config.toml
train_examples = 72500
crop_scale_min = 1
color_jitter = 0.1
encoder_isotropic = false
encoder_kernel_size = 5
text_encoder_mlp_ratio = 4
text_encoder_qk_norm = false
text_encoder_inner_norm = false
init = "torch_default"
decay_fraction = 0.4
Rows from block 2 of the image encoder of a small contrastive image-text model, named by matrix and row number. Rows with one number belong to one neuron. Each number is 128 + 24 x the weight over its row's rms, rounded and kept within 0 to 255. All counts start at 0. Numbers have three digits each. After the name is the row's rms in percent of the matrix's.
Before each neuron's rows are labels from the 100 images, of 14976, where the neuron reaches its highest value: "responds to" is what is common among them. Only what is clearly more common there than usual is listed. The data: dead-leaves pictures: piles of overlapping shapes. In brackets: how many of the 100.
# fc1: MLP up (encoder.blocks.2.mlp.fc1.weight, 384x96), inputs 0-95
# fc2: MLP down (encoder.blocks.2.mlp.fc2.weight, 96x384, transposed), outputs 0-95

responds to: cool (33)
fc1.218 147:097111133126108111116135132141101113066060117106139132143082133121122142111110159106117081154145076095135103124145110121115108120126177123108118139143108108103133154147112141110112113103114116144141106170109082128120119134111139118121164088141096190133171115131155141142098150148172130147
fc2.218 149:175106156104118104111117126116131144113127149118120096116159107131098113134129113122160118148144155168109119111143103108125184129095128101149085140124135114100088150180115121152114106154104144168165186102117081127166132149138120142124108137136091128176117097136126098125135172171108115146

responds to: vivid (37)
fc1.138 083:128120111132117114104098159125155138131131121129126112135078102141120141162094162155148182142113158109146142121199163132141125124133132154155095113135083155129132154088148107148102131128125109120143104107093145126101104141163135178120146110170132143170153123109154134171126132082120077136
fc2.138 079:183120150115136150096133134096151093098126119118136140110123113150150114127110135123117177136101135179179119148095083191127140165160134126086142143169100117131146123124129098136159110100142153104117133091083116152178131160147124147135140157118157129128133107151133092137151143118088139125

responds to: vivid (85)
fc1.174 093:137118163114131180137120118112177117141059121120105135119112086118125115120143141164144149129084165107118153134171116109129115144147110122143127099081127167184130092148133158160087128134153120127159124137122108099084148144133133078161113146145168106132154094109135116159119147123126137132
fc2.174 076:119105151119110116127094129124149077115102106142156137100146082125117125124134158115169132104137113155115110079112110122123150148118143090109099167160167113143107138131138130122174129164162129104126144081100076111137099166149121088086127136117104162171082115151115144111101124159143134136

responds to: vivid (39); cool (33)
fc1.336 093:111101112147111147093151119085127081144094097190157091160137125133162143132112158124118136119122091172142120133111149109121136147144121117110166118163132152122144134087144095128125082114123131113147111106141125097098124123125170121088144065124105111155182154136124145147133124113085144114
fc2.336 091:123163134136076113121194100145131160116139149142154157106126101123128166093113175125079152128120116150112122155128134126156091084141117145098122125173158165138154097128114128102134099113167100149118109079127129099161118129121086120165150142106122121101127132117099130146141087122108150143

responds to: vivid (58)
fc1.318 125:096133155150120116179117167151120146082102113136138153160090156164099101116121145107127089150105081114128134150145107099125099146166150108114141109132121111103096128108135126081142088126117124110115147145155085124103123157152152150115156128117172192134128117168162130144127147156154137119
fc2.318 131:136123116157106123142109125108143126115128185158136172113156109100134120122083123119172129115152159168114115095104133130114136117127129122124084134127156123087123134115100101114107115179097128155136152086128119132144108155136132112153105103147112097158067139068069102145124136156108162136

responds to: vivid (65); large pieces (61)
fc1.328 108:143122144153132097122144075142174094130105141109142125141109166137142163143110129126192130103121152140140144182124168134115102157157141131125169153111112130106119176116146136085134110157092169069138116176123087119138133124128118065140144116129145132140137123154155134124134130130132126164
fc2.328 110:124136115110144107106143159146133152125123105166112111164094175175159127107119122130122139119116076087139114138166138111150118112137125120136141132108109133160142148129169141138134177140145159090141136131166149146095170085118167117086119133095164157093144095139119125123115106087173103097

responds to: large pieces (74)
fc1.259 103:151131150140090134149128146112099156150140111132104153153121128171102157110125173112144128126118089094113171096149179092116122144134112161113127144131110157146151153121099144185113157120142128068181153139137160115140128131116137128112131119140190140132150117140103151143125118088171098130
fc2.259 118:146163148135151124131153153134069140127110110151116141134106142113126150106132108101104154103133075098143119119104109138160129116179161108133110135126066158145175158107114117118140155148157127079160123141115166084100138131128117130129126139118181123102159142135147155151148114089176116111

responds to: large pieces (61); cool (51)
fc1.291 103:168115118127139152138103156136099123090161145098143131137141106155098144110099135138142127126120108117126164131170093107154094119173131122108139133082143152151144111163128152128148129114160085180152167148082117108117133117151122155111085135118183126151139133116120119176098161177138106145
fc2.291 101:150159118167122102167089099107138115110125058135094113148154125134109129118130117108154161130157120160103134105116134153120109135138154068165196145130118089154167169158140114120171109166147105144131119121177130138124103151136149146133169132119128140144106143156150138123129117149135123134

responds to: vivid (93)
fc1.367 071:105113151106146084127118110128152053129123128130115121137119135113129133146135108179103170134138135107100113144143131147071123142105149123100052122116128145162158122088123173068115103131139107122105152093144116094122138123101119106141117097132145134109115101135123127156084101110109105106
fc2.367 089:069126121125144145136141123122126101159113129126128131132101109115125147081137108153086098134147151100096126173099157071157149103135154096141153134129153122107150093126154127133130178119146129152139201184102136137159148117147087090151117112119126111132144132117114122130111155093119164119

responds to: cool (42); dark (32)
fc1.106 082:145065137108080137115126137142153139119179141139142105111076166135138130121154129107116136142103137108131113123124158086138126156159122146114127149151110115150120113111145117156116132141137126137089127120105117096090151179134151145089148154100195099159170119129101125159117154124173092104
fc2.106 088:120082144131116117128099124147126094113097119144101100124119124083116143078162128133178124124171114136198110134144111158150146157176133098074121155140124120160117158134115144140147143168151109100169118097127113132108154126154146145135149112138132150135094126177167152123140133109164123145

responds to: large pieces (82); warm (36)
fc1.320 078:125086128176103116168077131124126129135157139171152113105148145127165128142131154085126125143085160108156138111105131138152131179134155088119155125137100107142141121124124158107136103108102136098112143115148109121161128075103149131160113063133094146116102125128122115123120123182082132133
fc2.320 081:133140133143100091098164145154122152149155108120144156147113088116154099175082140058146107120116130143119156126101156111161146144131148074155164150161173117115145107127154138130137089108148121132132135129161142123110099081120147192154147125156160136106145133139107131137130142142116118119

responds to: cool (46); warm (32)
fc1.319 076:118137136115110115124120183084183147144144080125116119159104129139193147176117156126139136135129106147132150129118124086124152135126130147138161084125101118103158124145158131060104113098110132114117108146151130119122122158130136159113118102112110150103097139161091122141084123162085122145
fc2.319 080:102136172139102131092132132140156107155149104108117142147102104108083099155128092086095067114144089160125135150135134155113112153112082084103124142114165110106138104109143089127144101142135121150141146121136155134094104115124103136104147132127165153098088093131120154122162084120097142133

responds to: cool (36)
fc1.340 090:141088158123122147156097132183118170137117142092130141108107110140119117120128115118154132116128126120101151137159083151125117121138140097158175097124163121183069112096122098172129139112145116092104112105103079137100139154126143066112096145124155120124130118131133116141162149093149118148
fc2.340 094:146105099144091126133125094170149086101153103141127152134144106103136143143093070101155140116158149164162117088143118194131121135129127147141147118117107160155103128127106121114140104155155119145132106069122109098127127169162084164139157121145108101137105132096107134129135131154126143165

responds to: cool (36)
fc1.216 112:135132131115130115157106168103109169130130109158095166126149125108108108157127138136141143141117146102091205122166153160124132139114143135122156125161126091126104125109129127128139113111116121141147107114147108124119136204103136102123147156140221116154136134129090138088117120120148122098
fc2.216 107:158109106149122134112149134120146134119109148132125114118120064123098143131115150141143143143104107136143129097093132099134178137147135137137124163107094130116119152120105138125117141206106129129154110107141137139110117156123177122161123134082162083094126098126119165079121177118119196131

responds to: cool (64)
fc1.195 112:144138147110145152148133117175096132091086137119142132107111130127135111136111131134146085129127083131139117136158104142082110118123153077122156111119101118124042160125148136129114119096106150123128121158138083111095123126146135107122110112145126149154191086144093099117111126134182111146
fc2.195 121:138064140070089134126109146143120151144117082133125125118170094125123117174111118113130120161159153126133122097121121114121124122100129104127081133100151136098089158118157100131125119127130144169150173059116107119127120128137130154114162123121102140145077067106128113110132149139108134111

responds to: vivid (54)
fc1.57 095:106105126108132131134135123139120155079105116135101134138110159138128142098140138118113142181112123119153075129138134163122128149119143095152164122090128118162119139156101134094074091084151103116091103143135096127118087127068132103101148137150114120090128105111167153148130109169155139170
fc2.57 078:095121175103129142140077163139133073134130137134082118122137111150134129136132101113123078147151125136121160088124102126145126162113110070116145152133150116169126125151140131121152161115104113122150173127168137144124163125126125155092157133141111159158120109137116073067118174132130115124

responds to: large pieces (72); cool (33)
fc1.180 085:129109102129111132130106062099187138149104099132140119139118165155163101086124152135118150136118083181130127139067138144139163119105159165113115122091147168100123129099173094120112070110096138132145118124138131139110140135131152120132122102169088138114144133123119121129142157137119113126
fc2.180 076:102119132149125139111185126117142140126120135109142114120133087141100120108081170117128107174111118138148167119131184110148095114177145111107136121118166130137117113116143162110119101153108137114089121077139119118147105149130121140167133111083144085141137088134089077154157113152095147150

responds to: large pieces (61)
fc1.183 100:113139145153142146132118152117101148133114129185122166150123138152127094148139129102092111139153093164121204131180132119146134115118111157111140143122131121128132105120122113150150083104141112109180119122126129124137131195128109106093131139104198134154106109134108106121153112127146076151
fc2.183 102:110094112171120128130186143115148120128126092133105149158149118120095134127145116126174159107130084118139151069138162106163124135120129131130114128119082164129166166075152173118133134175156131140160088110140151117083118144149158113150136128131167111108138153143131153097118123107113135124

responds to: large pieces (90)
fc1.33 102:182144111131117127109121129138137086119123144099128105107103129148212159162130111138139136107108132146137118141104131190139118134135170119125117117081139113125132125107175152091129061124132118132138103130171125113136142116095161119114168135114101121093112131165125110154127143119071135143
fc2.33 123:103114107131116125142158127114162129158088089155106127151075097123117151104147142114136123094118086122166175137135186082157132161136104092142146132113138153133134134103132154099135151146110105141121098139154181107074087089129114143144160135149143132119120151143153144101156130123136142101

responds to: vivid (93); large pieces (63)
fc1.201 153:133110131182093119117104146128114139113098108151145145140124128123139121155102138130105125140124117083080153124151136107089154066163141127135101158098156111116104149127136185117139127108112104109178148095110098101137161122084121064154141124114129155158148137156136132130103156097157139116
fc2.201 152:149104153104103118094125121118136131126085100153090088133136135153120112103133154128105151160136109118166117121121151127161166132129192082172092113166132137162144159182121118116119134130182111116148135119160137094108120134134141103124145124120150094103147097180112171150140141109108148123

responds to: vivid (53)
fc1.22 089:157107134128164129111096074116135158106067147095110090144124169123139135150130095103100133156107106126096131134121123122167135127125147144170100120107161142130159095061101167147134133176118143142151125123123155142126124113102140099126153106119105127096151122165130115086102141113137087111
fc2.22 076:160076101075146091104103160171140107138122103113132117104118121131107110092143153122111066154143126127128142163135120136163134137147164098149148121084134117155123133087112160116062149130121142123095128176114131115102131123110083139185103126137126139146130129125118116131100143110111098149

responds to: cool (53); vivid (46)
fc1.376 136:168113160174117124141102135137101105103115116111128158152090097116151132151075181124104123110120089083092143127152092111084142111170177135115108121122114135109114120154146186115107132111150121130152150121127094130157130133091133084138125105146101147139149111114158131134130155108114145089
fc2.376 120:149122157163095153109134109144128132120098116162119048125126121131099132129135123129133134153118115138144123116116159136167170145151142107139099105122113129113110149170108107118132106179143086143158147137159115109115111153135128152141158122128148093140160094190152177142161154124093177135

responds to: vivid (49); dark (35)
fc1.346 101:101111134111111140153133146136126067064123096116152090104114132147122104130088141145104116160123103143136112147097165131111092123115128113107117150105130133160102146130109150091160138111148170117130116120127103109130106106079119075131111140153119113157156114099171104156110122133181144176
fc2.346 092:134145157091112125118109140181104092148098160151105130103138132161160126116113098119132129103147099127099101125151106128201127112127168120154129130147101140147112128204121141140154157097125135097149181114125123105145163121089178153114127110115128166125101086107127130124129141128141127123

responds to: cool (34)
fc1.359 090:124107116136129145130132184148064180106138124136143108140119112127141111171117117096122128138116159110114126162097099159147109119153138112131108098144127119125040113085141120144121145143113153139106119160116116115120114149117132137118131167104206112135113104125140142123145117134182162112
fc2.359 091:160124092160118129126108131162103125124103144154115103092091117149110150090118133132130114130099190112129097096154104155140140129140128147135111135083120126124102159172132172121113101156105102125133109105146087108146109160129112116125124096121090074111142117118157162079118187138141146103

responds to: cool (39)
fc1.261 081:158083112140127115141133130124141164094144139117137103161146109152091144110137126133115125138166155123066116145154164162115151138171166101161128092101123133146113108156114146145103133105109086106122100188137107150090127111116088188115142110128133150100150148142152126132087126136127112156
fc2.261 085:125119101108141114128150074121172095134141104137146090130152117094077105141135103139128098111158120165108132170144151092098086141097120091115117147134162095194129100092133127132134121091112117109140110140135152118130140085131136150134152170122136178127094123140142124112137115159117133082

responds to: cool (66)
fc1.366 102:125101186144128134119098104137141143151106108102116146130109143133117174150166110117134128128107165133138153139183118150137128123132165117130172121088122160185105098134127139160129115123152119126099102103140094106093135146110125066115108132157179134091130062116129138112131142151104142142
fc2.366 107:138138140109119154117097114106163102129169133104153130099102105091101120130108145139162104102139158164137163089136092151134127166102092164099151172161131108148091102099116141110152108097129134154109142095122122136132150148143105150147106149127096184172098139109109124147115152154102147157

responds to: vivid (65)
fc1.202 090:119135136106131136118102069120146068109110111136150121160131128132120108129163123136143175107078143140099145132107124157180135151115114124125155077110161104166113113127127120140085110138145151122123139071115131141111138109133132070119171105134132163121145095129167137141149160152153105095
fc2.202 081:149140144108120161107135130123106097144173176161121171103117129149115101118073130156139124114152151153084115156201165152127154099107123128156131143128148109151119158138095160108113124095121129108135112137117104129146121169109127120134111114126108126188107134133069095154106147138102127135